{
  "train_examples": 39062,
  "targets": ["prosody"],
  "norm": "groupnorm",
  "blocks_per_level": 2,
  "residual_init": "none",
  "optimizer": "normuon",
  "learning_rate": 0.0033,
  "momentum": 0.9,
  "epochs": 30.5
}
Rows from block 5, named by matrix and row number. Rows with one number belong to one channel. Each number is 128 + 32 x the weight over its row's rms, rounded and kept within 0 to 255. All counts start at 0. After the name is the row's rms in percent of the matrix's.
# convs0: first 3x3 conv (model.mid.1.convs.0.weight, 192x192x3x3), inputs 0-19, a 3x3 kernel for each
# convs1: second 3x3 conv (model.mid.1.convs.1.weight, 192x192x3x3, transposed), outputs 0-19, a 3x3 kernel for each
convs0.50 096 [ 92 101 130  99 104 124  82  90 133  98 116  91 111 111  86 105  96  44 134 129 115 147 142 112 131 118  97  98 124 106 121 104  99 111 120 102 111  94 114 107 108 113  99 117 125 190 153 213 171 151 204 126 122 182 114 120 127  92 107 120  68  85  93  93  57  58 131 105  86 131  95  75  94  82  99  86 111 125  51  81 106 119  90  90 134  92  81 146 113  88  86  83  87  91 107 100 111 123 107 108  86  70 118 114  89 115 124 108  83  96  92  72 105  96  87 119  94 123 108 135 109 105 131  81  73  96 111  93  78 101 103  77  91 106  76 107  98 128  96  89 131  86  87 112 121 109  88 111 101  81 105  96  94  79 102 131  75  90 120  70  89 101   0  72 225   0  46 195   0  49 220  89  93  87 113 112 113  95  89 109]
convs0.51 094 [161 167 139 164 163 162 115 106 134 110 137 105 134 143 123 120 119 137 165 139 141  91 114 138  72  58 143 152 163 126 108 125 104 149 110 118 156 188 161 119 108 117 144 163 150  56 134 118 114 143 156 150 202 193 165  99 129 114  97 145 122 193 148 158 172 188 154 156 162  72 118 106  94  72  49 116 154 154 148 159 199 137 123 131 104 120 102 130 103  82 172 163 138  90 139 115 147 146 125 147 114 154 137 133 153 131 111 184  62 111 170 130 110  58 108 103 128 186 140 113 167 140 149 124  85 105  92 119 138 126 105 142 199 167 187 165 175 178  97 107 131  71 123  76  98 135 148 120 141 159  85 129 139  59 152 141  92 121 111 163 173 145  67 164 102 102 160 160 132 150 177 155 162 169  99 156 129 217 214 162]
convs0.52 111 [ 86 207 114 113  88 166 135 111 140 160 229 103 118 125 124 130  64 131 127 135 133 152 120 137 144  74 183 145 131 103 125 132 144 132 154 146 128 194 119 111 106 118 133 219 148  92 106  94 154 175 145 112  87 113 115  66  91 114 158  95  77 114  98  99 120 139 137 145 141 214 110 113 169 183 167 120  59  93 146  53 173 100  71 132 151  86 101  85 132 113 172  89 130 103 115  84 134 136  99 127 104 174 165 152 142 135 167 104 136  65 126 176 149 138 122 118 126 132 103 153 106  82 112 113 194 104 145 112  93 140 216 110 124  90 140 126 152 152 132 101 145 162 142 107 106  65  96 132 146 147 125 167 127 124 117 136 127 147 122 150 164 147 142 155 140 143 117 167  75 124 129 140 118 100  99  65  91 115 163 161]
convs0.53 104 [132 122 153 139 140 146 132 121 154 157 178 112 100 124 165 106  74  87 117 123 149 146 114 149 104  82 128 111 158 179 163  95 123 164  78 113 113 115 121 151 192 148 115  96 133 172 154 129 118 141 156 146 163 136  95 129  83 101  95  95  68 120  72 172 171 102 158 109 118 135 133 121 130 163 103 160 123  74 146  79 125 119 170 138 156 138 138 136 133 127 171 143 122 109 185  91 122 183 101 124 122 141 150 130  70 114 131 102 203  71  78  94  80 157 174 154 111 135 135 124 145 156 183 154 192 114 148 163 108 170 190  86 138 158  81 128 186  49 135 165 138 120 138 115 135  92 136 112 119 112 121 133  75  83  95 123 160  98 123 149 116 177  61 122 133  51 129 163 113 143 105 107 143 169 109 166 170 108 139 156]
convs0.54 106 [141 163 178 105 117 125 115 100 130  76  71 143  60 129  65 119 175 146 139  82 148 107 123 147  97 104 101  86  45  48  57 148  91 174 225 105 195 164 237 125  60  81  73 111 119 128 244  95 127 173  99 109  77 129 131 129 162 143 168 146 108 151 153 221 255 145 138 151 117  74 143 101 106 118 146  91  69  88 132 176 118 128 145  83 121 116 119  96  70 103 107 167 180  36  85  97  88  74  82  60 181  95 104 157 189 144  97 171 119 120  89 185 112 114 121 104 135 111  23 143 191 140 155  84  60  99 108 100 112 118 161 152  92 161 113 134 103 133 139 106 149  76 109 133 135 160 129 151 128 124 145 113 137 150 121 110 118 125 114 161 171 165  84 109 119  82 103 118  93  98  93 151 201 136 109 127  71 162 140 164]
convs0.55 098 [133 174 107 125 124 124 141 108 123 107 107 118 135 132 132 153 163 111 113 148 127 121 127  97 139 171 144  94 116 131  94 115  96  75  77  84 118 111 112 129 145 181 161 101 116 120 121 100 170 160  66 209 166  78 153 148 150 141 176 140 138 161 151 147 160 124 112 200 152 175 166  89 205 145  72 139 131 119 137 117 145 198 108 140 192 136  96 165 121 113 128 170 138 166 163  97 133 156 107 175 196 180 184 163 143 203 166  73  89 162 125 139 154 138 163 135 175 107  98  86 103  83 101 174 169 149 168 112  66 145 120 100 149 169 115 142 108 118 151 111  85 170 157  98 102 126  96 179 159  85 187 169 130 119 128 115 129 134  99 164 112 105 173 118 103 226 142 225 169 105 184 115 147 117 127 166 165 131 141 144]
convs0.56 097 [130 146 140 109 139 151 106 132 140 112 173 168 112 155 136 105 176 159 123 129 135  86 103  85 118 137  99 113 128  66 106 130  86 123 140 106 161 180 161 107 171 143 122 202 152 133  67  76 136  95  89 146 146 126 180 158 152 131 153 162 170 194 153 180 209 173 160 176  77 147 188 153 114 154  93  69  97  90  80 138 128 137 147 133 166 140 142 172 150 149 155 124 154 184 164 172 145 136 165 153 154 153 127 112 114 119 130 154 173 170 134 122 140 137 140 125 156  91 127 101  82  94 101 139 153 173 124 118 166 102  95 126 117 108 149 128 143 132  89 117 135 126 176 170 110 135 122 113 113 109 128 140 146 125 107 102 143 140 124 157 188 166 105 134  82  90  65  55  74 102 124 110 129 134 130 110 132 132 146 122]
convs0.57 102 [160 161 175 102 137 144 124 124 148 102 128 120  41 131 193 212 150  93 109  86 167 172 103 143 111 124 101 131 133 127 114 138 141  80 120  96 134 152 109 172 114 126 119  93 103 100 107  77 122 107 119  93 120 134 180 101 114  99 110 154 166 182 134  67 165 155 112 124  44 160 105 208 181 129 130 130 135 165  91  92  98 116 154 116 127 130 113 163 135 136 116 105 131 133  90  52 126 128 170 171  78 134 184  89 100 158 168 167 147 136  59 166 168 157 175 152 127 133 180 145 164 141 114 125 126 145 165 125 139 187 135 136 136  85 114  48 141 143 130 143 138 145 158 132 100  84  91  96 100 112 145 144 143 171 113 139 137 116 148 142 121 177 237 110 185  50  39  43 157 103   0 147 174 152 151 152 160 104  89  78]
convs0.58 101 [140  83  93 126 135 111 107 169 143  78  45  71  81 145 131 177 195 124 136 146  93 110 140 119 124 138  99  87  51  74 115  69 105 101 103 130  96 110 140 126 141 136 118 102  92 134 137 117 152 153 147 106 137 109 125 157 131 121 134 110 106 156 136 171 152 157 153 194 158 180 180 111 139 106 176 189 129 148  42 112 102 108 125 200 104 135 156  92 141 169  93 114  97 132 182 136 142  96  91 116 109 105 151 132 147 128 133 150 117 120  98 135 144 145 125 102  84 180 112 128 113  88 157 111 126 153 124 149 145 128 152 188 134 113 102 112 111 175 139 131 137 141 160 129 173 165 145 112 126  85 123 131 149 119 139 137 114 115 132 110  98  83 106 109  25 108 120  65  70  89 130 156 158  78 100  87  89 101 123 116]
convs0.59 106 [137 161 127 124 161 172 137 191 155 181  91 129 138 128 156 132  88 148 153 107  98 147 150 162  86 130 151 173 163 169 113 127 126 159 110 137 219 181 210 115  95 153 150  82  78 122 143  53 159 175 116 149 121 143 163 121 119 125 123 104 127 141 138 149 194 125  96 141 144 153  64 166 161 179 161 119 116  98 119 121  86  72 100  79 104  97  79 127 159 114  86  67  87 145 140 113 152 160 104 161 154 111 159 147 104  87 135 122  48  53 148 190 118 146 122 160 153 102  89 112 167 156 163 121 157 124 159  88 104 174 166 153 160 152 177  90  87 113  96 114 111 142 156 173 122 100 118 123  98 100 149 145 160 140 104 112 150 107 109 165 110 130  73  89 107  20 109 192  67  98 124 151 159 161 108 165 164 146 154 123]
convs0.60 098 [114 161 112 124 146  83 133 161 124 118 173 104 116 163 159 117 113  92 148 134  69 134 107 129 127 103  81  90 105 126  73  84 101 183 157 159 131 116 171 107  95  99 140 173 135 134 112 104 121 130 137  93 132 151  97 133  50 159 209 146 133 174 168 127 189 186 137 131  99 105 132 109 138 188 131 124 115 113  91  80  87 145 126 127 116 139 121 131 153 131 144 108 127 185 159 149 135 127 137  87 154  93 103 122 129 120 108 129 132 118 128  72 118 143  61 102 132 162 165 151 145 144 157 102  81  73 115 105  95 130 157 109 133 158 111 147 125  93 155 152 119 115  94 104 131 110 126 150 114 122  97 130  94 118  88 148 127 133 127 110  87 110 145 165  94 117 127  91 100  80 114 152 118 100 142 150  71 128 164 106]
convs0.61 099 [110 102 187 146 128 167 140 130 187 229  97 131 170 137 106  87 151 154 104 107 201 104 102 143 144 135 142  99  47 175 128 119 119 107  86 109  69 144 143 128 167 171 136  94 152  90 113 133  85  56 122 119 104 143 152 135 175 122 118 148 130 115 134 156 178  77 121 182  40 107 121  49 141 135 140 137 117 148 192 125 165 150 106  87 124  76 106 122 136 139  81  81 108 101 101 109 137 174 179  95 174 161 112 144 150 137 173 162  49 100 144 153 104 115 157 108 111  97 132  75 130 150 179 178 161 117 178 109 159 141 115 120 176 137 113 195 173  97 118 160 134 166 179 124 166 157 154  98 138 120 131 148 118 125 152 137 136  98 107 164 139  85 175 181  80 165 143  49 163 128  99 100 116 137 130 122 230 146 129 144]
convs0.62 105 [160 170 120 165 172 130 143 125  91 100 109 118 137  96  97 161 180 173 134 107 163  97  57  95 140 103 114  90 105  80 108 140 107 201 162 146 150 221 157 120 115 102 114  84 117 108  98  67  90 140 108 125 147 158 128 161 111 178 170 161 109 128 143 125 137 147 128 142 116 168 145 105 169 176 165 128 100 109 186 133 128 162 110 140 150 149 146 113 112 118 163 178 128 168 182 176 105  91 123 134  97 108 135 139 105 176 171 122 131 183 172 159 149 152 128 147 137 125 107 143 158 170 144 160 168 166 111  99 118 141 130 119 161 165 141 104  85 138 136 115 159 114 119 140  95  97 142 115 136 121 133 159 142 125 115 125 112  64 134 112  96 151  69  78 173 130 143 162  96 128 152 168 152 127 154 167 105 152 142 128]
convs0.63 102 [113 155  99 121 101 101 111 121  91 139  89 140 152 142 148 137 166 119 118  85 118 135 120 106 127 113  96 124  91 128 107  88  78 165 183  58 113  89  92 168 156 152  78 130  69  96  93  76 153 162  99 120 109  61 122 107 117 118 128 142 164 148 156 116  72  78 132 111 140 139 151 165  97 131  81 170 147 104 142  20  82 154  44 150 153  88 176 126  72 106  95  96 105 106 143 101 129  93 132 152 170  97 153 117  69 149 138 111 117 148 114 117 160  92  98 101  88 191 120 165 124 143 157 164 124 160 103 127 178 152 130 131 140 144 139 154 100 157 131 133 102 104 154  82 107 124  88 126 181  76  60 115  55 169 120 110 133 131 134 134  70 142 181 128  59 122  94 167 100 106 134  81  76 107 109 136 140 173 132 128]
convs0.64 104 [127 104 129 159 131 102 142 138 152  48 134 106 158 167 143 167 133 139 124 171 119 110 107  89 110 133 178  98 133 108 154 133 136 116  97  79 179 139 149 148 116  72 135 172 209  79  57 179 104 137 176 139 151 108  94 150 111 144 151 126 107  71  65 125 126 146  89  70 100 177 169 117 130 100 131 110 125 154 178 166 150 124 112 136  74 146 128 103 114  98 129 160 170 168 153 132 138 156 173 170 212 125 131 207 191 202 238 210 183 149 159 114 109 114 110 144 141 175 175 199 146 129 102 146 152 130 102 145 124 120 137 162 133 148 150 118  75 125 121 134 165 131 137 154  70  84 155  66 119 143 132 163 148 118 172 181 116 144 140 129 135 170 115  90 201  99  77  57 141 114 163 132 114  69  98  80  72 131 195 163]
convs0.65 096 [113 171 172 111 120 116  95 120 104 155 120 112 125 113 130  61 130 164 136 132 171 124 128 173 118 134 165 158 160 119 130 107 120  99 101  69 104 101  95 132 138 114 111 166 152  97  84 129  91 115  86 115 193 198 121 125 138 111  64  87 101 110  84 152 180 208 143 152 138  98 177 224 146 157 186 123 117  75 161  99  45 126 133 143 146 128 127 192 166 111 122 158 212 106 127 176 112 158 181 170 146 169  97 164 159 138 122 126 163 137 172 135 121 143 147 135 145 127 157 164 114 104  88 164 175 157 188 142 123 110  97  97 115 161 169 112 128 152 106 120 155 159 192 182 129 135 142 130 128 123 137 148 155 126  99 124 145 118 103 131 145  94 142 156  67 178 156  93 142 142 113 151 153 148 135 143 155 130 131 155]
convs0.66 096 [175 140 142 113 109  87 101 122 104 117 133 120 107 115 106 134 156 124 121 137 124 167 165 116 169 155 178 149 142  82 150 192  71 151 140  95 119  91  79 134 102 114 193 185 178 159 142 138 127 105  86  86 106  28 105 180 123 141 142  98  87  75  42 155 124 159 114  82 146 118 104 116 116 129 137  78  85  75  87 136 118 140 145 134 130 156 144  86 132  76 102 173 149 188 164 186  94  91 129 238 201 170 150 138 138 183 148 111 129 140 157 109 110 164 124 156 155 127 156 143 168 174 150 164 135 131 144 132 121 140 108 110 138 104  93 117 148 145 134 117 113 140  97 108 111 122 127 125 136 120  88  79  85 159 170 127 155 127 120 106 118 112 144  99  52  98  58 107  98  94 169 176 165 105 144 134 121 107 135 120]
convs0.67 102 [181 151 117 148 159 135 112 152 201 159  95 111 136  82 139 146 110 148 138 211 131 145 161 100 126 169 148 139 150 146 128 147 102  86 102 114 157 121 155 112 100 144 135 107 129 161 145 116 142 120 173 163  79 131 135 139 100 147 144 160 121 170 167 142 181 110 154 142 101 110 148 219 156 100 211  95  26 165 111   0 135 154 118 194 110 100 156  95  99 197 112 112 126 124 104 125 138  91 110 135 122 100 168 158 107 169 114 102 157 151 100 155 106 131 205 145 131 121  93  71 158 148 165 153  89 123 151 110 107 128 122  97 146 128 130 140 136 149 149 102 155 147 118 105 106 136 139 127 103 125 146 126 128 127 108 131 147 119 145 158 148 134 119  58  81 175 104  66 170 103 143 218 134 159 105 153 142 124 102 106]
convs0.68 105 [148 138 121 108 117 146 191 125 124 125 145 155 134 182 108 158 121 181 144  91 113 145 107  78 112 123  89 102 126  88 128 125 141 130 180 164 143 119 157  86  80 167 104  99 105  78  74 103 137 113 113 164 150 134 118 100 107 143 156 111 155 112  94 191 167  60  97 127 154 103 185 152 133 166 100 168 118 166 217 167 134 158 183 114 148 153 122 150 103  88 103 193 139 115 176 133 107 106 131 152 159 159 110 114 134 119 147 131 107  76 197 129 121 116 122 120 143 142 109 120 151 147 128 157 174  87 120 144 214  91 127 148 168 161 134 112 123 125  95 141 108 175 146 168 124  64 110 133  97 132 163 130 136 165 145 105 125 153 140 156 148 129  71 115 116 182 142 135 132 121 111 175 206 240 196 149 104  97  78 190]
convs1.50 126 [104 124 154 104 118 164 116 125 180 101 135 160 107 134 162 131 131 169 131 188 143 106 173 117  82 149 101 138 110 142 116  81 128 113 105 160 133 124 138 122 100 137 121 103 133 109  58  86 132  91  95  92  64  61 206 214 225 164 140 173 105  99 150 200 191 171 178 163 160 107  79 130 101 107 128 112 121 158 117 136 171  97  74 125 123 127 175 110 143 180 133  96 126 117  95 143 139 139 163 152 133 100 153 132 123 161 150 148 139 110  74 134 110  96 141 142 144 146 153 133 114 112 104 104 123 112  91  94 126 130 110 124 159 138 132 135 109  90 155 119  98 141  74  51 143 161 140 134 170 148 119 177 171 127 186 135 118 176 129  61 107  87  94 115 123 128 155 163  93 132 141  71 112 147  90 144 178 101 150 174]
convs1.51 072 [109  76  78 154 112  93 130  94 144 109 120 122 116 130 127 136 124 109 115 162 121 121 155 102 160 122 164 123 102 146 184  99 138 192 117 166 126 133 111 150 129 127 123  97  97  77  47 125 114 129 176 162 176 188 110  81 146 109 129 158 135 201 165 128 186 171 161 175 130 161 184 204  96  71  78 105  79  96 160 132 134 133  80 135 127  86  79 181 173 197 113  88  67 146 139 204 119 115 140  84  79 173 131 124 103 173 139 129 108 173 126 129 144 152 113 138 105  41  55  83 111 122 161 149 146 151 182 128 144  58  70  60 169 212 201  65  84 133  63 116 133  98 125  85  90 107 119  93 110 128  93  72 103 137 188 167 132 159 168 144 139 134 115  88  87 177 158 137 150 186 164 151 145 100 172 171 116 112 137 107]
convs1.52 166 [120 160 128 107 176 139 103 108 140 155  88 120 187 110 104 109 149 115 115 154  92 131  90 125 159  83 170 100  95  85 125 123 111 181 137 140 155 169 110  92 180 134 129 128 121 130 199 130 153 105 153 158 154 128 126 107 117 115 209 121 167  91 137 148 183 160 118 101 131 124 109 167 130  56 118 207 178 131 157  95 119 141 177 133 110  81 141 117  96 155 105 148 134 143 187 103 130 113  77 170  38  51 122 126 110 132 148 163 159 103 147 150 129 147 139 125 154 139 186 151 152 106 136 136 114 103 132 145 119 112 113  90  83 133 124 138 101 127  87 152 168 138  97 112  86 155  94 197 195 129 101  49 104 123 123 110 141 119 113 126 154 130 114 110 168  90 131 144 139  99 153 105 111 115 129 213 123 141 126 140]
convs1.53 101 [122 107 162 134  90 102 133  60  84 189 231 126 147 172 157 140 165 118 167 151 152 128 128 135 102 120 133 120 127 147 155 113 144 109  84 130 149 144 141 143 113 101 165 152 165 113 123 146 141 128 140 163 174 167 114 158 132 106 132 171 111 137 169 186 169 160 150 116  85 151  88  99 138  90  92 107 100 119 168 161 143 115  83 196  74  48 137 127 112 162 131 156 134 105 127 109  99 109 129 146 207 184 155 135 161 152 102 133 176 108 151 119 146 117 191 197 136  92 103 150  76 152 133 101 150  95 144 121  74 177 134  97 132 127  93 134 163 188 108 102  97 143 136 134  93 178 148 137 192 118 171 127 130 141 135 100 113 110 109 113 105 116 158 202 169 125 162 107 138 162 153 133 126 152 125 133 121 117 108 108]
convs1.54 134 [123 102 121 152 111 187 202 118 187 124 102 132 105 134  91 114 116 114  93 103 158 109  94 107 102 185 154 108 142 148 122 155 133 101 108 149 104 140 102 113 159 127 136 154 123 136 121 144 113 106 141 116 166 145 146 122 136 176 147 144 177 129 189 137 194 137 126 120 126 112 149 109  85  85 138  92  85 125 117 121 119 146 184  85 140  98 108  84  95 129 139 163  86 159 119 113 152 129 159  98 122 100 112 134 114  99  63 101 100  69 112 139 153 112 116 180 199 131 139 167 114 136 145 137 104 141 145 126 184  95  51 132 157 191 117  79 123 121 112 184 115 152  99 134  96 189  98 119  98 147  93 119 157 114 107 108 123 107 138 145 123 157  81 117 102 142 130 142 169 155 142 121  39 121 148 137 140 130  61 123]
convs1.55 084 [147 177  98 115 153 152 124 105  85 169 122 138 163 145 147 150 108 106 124 200 241 142 146 185 129 127 161 106 164 197 104 181 203 130 130 255 192 155 141 153 139 117 136 131  79  97 101  99 150 130 131 157 146 144 128 145 134 189 121 121 141 105 124 175 200 133  55  87 102  73 107 162 121  80  84 141  98  98 123  70 100  95  79  94 149  51  91 193  86  85 141 107 158 164 107 124 119 132 173 122 132  91 101 127 135 144 107 120 130 153  98 149 130 127 147 114 146 154 118 118 140 127 133 144 133 132 191 136 113 156 135  94 199 194  99 137 135 158 120 126 151  99  72  67 128 151 173 146 122 109 144 144 165 105 111  81 141 157 132 157 141 131 190 167 152 161 137 111 154 138 104 159 171 168 145 158 185 154 146 190]
convs1.56 056 [134 166 127 109 153 108 144 156 101 160 167 170 128 143 158 150 138 155 150 196 130 149 206 126 178 206 130 128 149 122 124 141 107 111 122 126 125 101 116 117  93 112 124 104 121  80 106 130  84 132 131  82 117 116 179 138 148 197 198 180 186 200 186 185 194 152 140 154 126 146 166 149 148 161 123 128 128 102 143 151 140 125 112 113  88 113  78  85 131 111 134 131 111 160 126 137 177 153 123 127 183 188 162 194 186 164 190 188 121  84 103 169 138 134 170 153 130 116 146 125 143 204 180 109 149 148 101  87  98 120 108 139 139 131 174  78  92 132  85  78  95 111 105 116 151 161 183 160 147 188 184 169 171  82  76  66 113 114  89 119 108 109  69  62  69  54  54  58 101  95  89 127 124 119 140 111  86 130 114 107]
convs1.57 095 [ 99 103 112  89 113  78  87 114  97 125  39 120 205 111 116 126 132 140 130 109 137 204  97 109 136 174 122 143 103 135  91  98 136 186 155 137 140 133 124 106 132 112 132 149 129  81  90 173 123 131 144 132 172 165  99  75 143  97 140 241 155 156 126 100 125 206 105 148 142 115 118 100 107 113 102 145 145 150  66 107  89  98 148  77 115 143 136 197 171 149 137 108 199 184 108  53  98 133 155 157  74 121  71 101 129 144 161 105  65 122 123 139 168 139  72 103  22 101 156  97 135 142  72  54 145  79 122 139 155 137 118 108 127 123 181 151 171 140  54 102 111 190 131 167 128 115 134 142 123 164 102  70 140 137 153 136  95  96 104 120 101 133 109 141 158 149 101 123 134 107 115 134 160 128 105 129 137 162 101 117]
convs1.58 077 [145 156 119 157 125 117  93 102 116  90  91 162 110  91 119 119 124 150  94 104 106 112 154 128 172 164 140 146 109 158 159 149 185 144 144 158 107 158 118 127 191 170  94 175 142 143  94  81 138 160 143 153 147 159  87  55  87 117 100 127 111 104 110 139 129 126 128 138 145 126  73  86  97  97 126 139 143 140 133 148  88 153 117 106 181  92  59 125 170 251 106 140 125  80 106 108 102 112  87 106  54  41 169  85   0 113 135 190 149 172 158 188 146 135 150 127  74 114 132 176 102 118 134  76  30  61 151 135 156 111 104 165 126  76 145 157 165 166 170 153 115 101 118  74 105 142 139 107 136 107  89 151 122 141 177 152 141 127 165  86 122 145 123 137 123 129 105 119 128 112 158  96 163 162 110 145 172  96 100 118]
convs1.59 078 [117  69 114 137 177 126  82 153 125  63  75 117 119 111 136  94  74  68  96  97 178 125 102 167 151 116 112 125 128 117 116 106 108 111  92 115 145 118 121 111 100  96  84  94 111 110  97 126 128 144 184 142 130 132 164 153 148  90 108 135 126 134  97 123 148  70  63 125 100 137  87 135 151 121 143 125 115 134 107 104 129 128 136  89 159 174  55  91 134 127 154 119 109 167 121 147 217 210 209  86  76 194 149  78 119 134 133  95  98  86  97 147 152 142  96 179 141  86  95 148 130 125 177 122 117 128 135 137 116 125 130 130 163 151 131 175 176 175 141 157 124 106 149 156 140 163 190 160 156 155 194 127  99 131 143 127 130 107 105 116 116 121 170 197 160 125 126  88 146 138 143 132 133 119 149 180 138 136 143 133]
convs1.60 092 [128  90 137 105  75 108 159 151 157  67 145 100  85 103 113 147 115 155  99 107  56 115 112  96 107 166 150 141 200 164  72 147 111  77 130 127 130 108 124 168 161 149 120 110  96 126  90  84 160  91 120 125 110 146  75 111 110 120 145 130 142 134 108 176 183 184 106 135 155 121 173 195 128 138 151  91  66 116 151 111 159 148 138 140 144 111  82 180 165 155  99 120 143 168 188 158 116 114 117  78 183 134  89 155 149 147 137 157 110  95 156 170 146 159 177 117  97 179 114 139 175 168 144 144 195 135 127 109 140  97  66 115 148 120 138 145  83  87  97 102  84 104 104 123  93 155 141  70 171 140  74 142  92 148 113 107 106  91 113 155 174 174 100 116 169  99  77 105 121 136 111 107  57 100 173 124 166 123 116 124]
convs1.61 091 [146 138 151  92 113 132 106 129 122 142  73 145 146 139 147 140 183  95 139 110  94 149 122  98 151 152 183 160 121 195 183 147 171 174 134 197 107 148 111  91 143 160 108 137 156 186  99 134 160 111 150 212 137 145 115 145 143 125 118 124 181 107 124 115 136 104 132 130 108 159 167 151 111 136 154  90 106 105 132  93 124 119 226 114  99 197 119 113 153 128 127 106 115  63  94 169 143 114 120  91 141 104 182 131 127  77 105 164 171  96 126 156 113 164  76 100 156 130 111  85 136 130 132 121 108  57 177  80 151 193 142 139 121 109 191 116  99 122 103  70 108  93  79  76 105 125 218 117 161 222 133 133 199  88 101 104 119 118 149 124  93  76 168 139 120 151 118 111 120  75  90 169 153 150 147 137 144 153  54 153]
convs1.62 101 [154 195 148 149 147 141 115 122 117 142  91 121 123 132 143 132 113 106  88 128 146 100 115 147 138 173 153 117 130 153 118 110 152 142 129 162 170 150 161 128  84  84 102  97 104 114 137 132 149 162 163 125 162 115 149 193 162 111 128 154 134 158 122 142 163 137 144 188 158 133 102 140 145 159 150 128 135 164  97 121 140 172 166 189 127 103 150 101  65 102 104 102 120 126 146 159 118 139 136  86  74  73  93  92 131 143 105 128 136 100 129 120 141 137 118 176 166 119 120  93 120 140 114 117 103 104 123 123 135 148 129 123 165 141 134 148 105 100 105  83  96 137 171 140 159 143 113 168 120  76  69  66  60 147 162 155 125 103 105 138 130 144 128 126 137 116 132 156  92  91 121 147 158 160 105 139 125 155 152 156]
convs1.63 134 [149 107  99  86 103 128 137 139 158 210  65 122 144 138 120 191 113 135  93 131 130  74 143 117 103 127 107 101 150 129 147 180 146  80 169 141 143 117 113  98 151 154 112 136 175 174 124 141 162 149 142 145 168 147  61  62 101 104 118 129 150 144  86 135 177 140 117 105 146  46 241 154 139  83 147  77  68 126  99 138 134 155 170 166 119 181  97 142  86 154 168 104 118 139 113 144 118 135 187 187  94 108 142  97 139 121  85 102  78 163 110 142 148 169 135 122 124 125 181 117  73 127  88  86  41 131 175  76 143 141 122 104 136 124 179 112  99 133 131 130 149 121  95 117 129 252 141 101 165 119 112 204 174 153 123 133 137 135 125 147 125  89  87 120 133 149 150 126 108 157 160 107 149  73 101 110 102 142 125 124]
convs1.64 095 [141 195 139 149 151 146 120 147 156 101 124  63 151 116  73  95 100  86 140 208  92 112 166  63  94 132 126  70 114 120 115 164 157 198 205 197  53  42  62 131 125 157 155 175 130 148 126 118 169 160 183 140 128 192 131 166 165 127 116  85 116 116 154 129  91 114 123 137 122  82 144 147  79  83  95 126 133  88 128 160 123 152 102 154 105 131 173 170 135  75 117 123 149 148 175 139 114 130 109  97 158  69 105 151 151 218 109  95 101 118 144 158 144 138 123  99 114 146 114 142 145 141 176 133 132 161  86  95  80 117 108 132 125 187 178 125  66 104  84  71 120 129 113 110  67  75 143  96  62 143  98  93 141  57  97 134  69  92 120 116 117 123 162 147 126 154 178 162 146 147 138 208 137 134 128  78 106 131 120 123]
convs1.65 109 [ 68  93 125  83 133 147  22 102 136  63 138 160 121  92 131 192 161 166 185 170 148 144 181 101 157 181  73 138 157  73 114 130  76 159 194 129 120 118 154 128 136 138 145 135 122  83  75  97  80  93  89  61 115 122 112 131 113 100 230 176  78 148 138 199 210 153 145 152 132  86 160 195  98 101 133 129 152 111 101 122  93 171 160 113  76 107 111 112 145 116 128 117 146 129 141 154 118 120 165 108  75 130 102 126 159 108  94 108 115 121 109 144 142 154  88 152 180 142 106 120  89  82 100 129 141 154 128 155 140  90 110 128 140 140 162  89 113 121  91  95 122  61  72  93 118 115  56  81 158 129 114 243 131 161 154 152 124 171 154 134 147 116 199 141 113 181 176 126 173 161 139 142 128 137  81 121 142  31 111 152]
convs1.66 112 [ 84 120 108 101 102  94 130 119 103 155 151 137 144 131 162 142 122 165 112 122 125 126 152 131  96 200 180 150 106 122 115 142 127 151 176 172 131 116 180 137 142 191 167 169 177  86  92  88 147 126  88 135 149 101 147 120 147 117 127  84 130 122  93 146 145 167 134 154 170 140 123 184  78 105 106 124 128 120 105 117 110  89 137 172 105 111 134 148 150 129 114  98 118 115 137 149 143 135 121 101  96  73 152 164 153 114 116 128  95  97  94 122  87  88 143 101 134 183 160 183 125 132 169 115 138 125 140 143  95 180 138 132 159 131 143 143 128 104 120 119 129 146 129 131 131 103 108  86 126 131  47  95  62 126 140 158  87 119 118  84 104  94  84  50  84  91  85  62 107  95  77 122 102  71 170 163 119 106 146 125]
convs1.67 130 [ 85 150 158 151 150 158 129  62 126  68 150 153  64 166 143 100 160 103 144 209 125 177 139 162 149 156 159 127 101 131 107 139 154 100 188 147  94 130 111 103 127 116  79 105  91 149 181 150 101 132 124 152 144 151 158  86  64 138 144 120 138  98 135  99 152 180 130 143 154 160 106 173 181 116 106  89 130  97  60 121  85  88 124 106 177 209 106  99 171 117 144 147 141 102 171 162  77 150  84 131 188 146 140 141 108 157 143  75  94 154 133 116 174 122 134 111  90 114 167 139 114  99 106 114  97 112 152 117 152 156 102 134 127  90 116 115 122 113 161 141 141 115 167 133 164 110 173  97 121 168  36 174 141 112 107 107 141 132  91 133 131 121 180 118  98 150 139 146 118 140 139  98 165 114 158 153 139 171 147 112]
convs1.68 100 [135 120 138  78 172 205 156 143  85 179 131  57 180 123  71 142  96 117 191 116 148 212 122  52 122 131 124 156 177 117 104 167 166 110 155 188 159 120 167 114 121 138  98 113  90 164 115 130 105  78  99 136 125 163 198 115  58 101 121 131 133  86 133 104 187 160 100 160 116 164 197 101  65 110  90  72 135 124  91 138 110  99 204 103 121 138 231 113  97  78  91 133 174 127 123 124 113 119 125 109 196 127 108 145 164  92 107 100 145 151 164 173 206 144 137 134 151 166  50 117 138  69 155 135 119  98 101 127 136 135 117 126  79  96 101 139 131  86  97 124 131 147 118 145  81 132 121 120  61  77 164 154 139 121 102  79 117 162 171 130 121 141 139 170 146 152 150 173 123 105  89 143 150 162  82 105 123 112 127  83]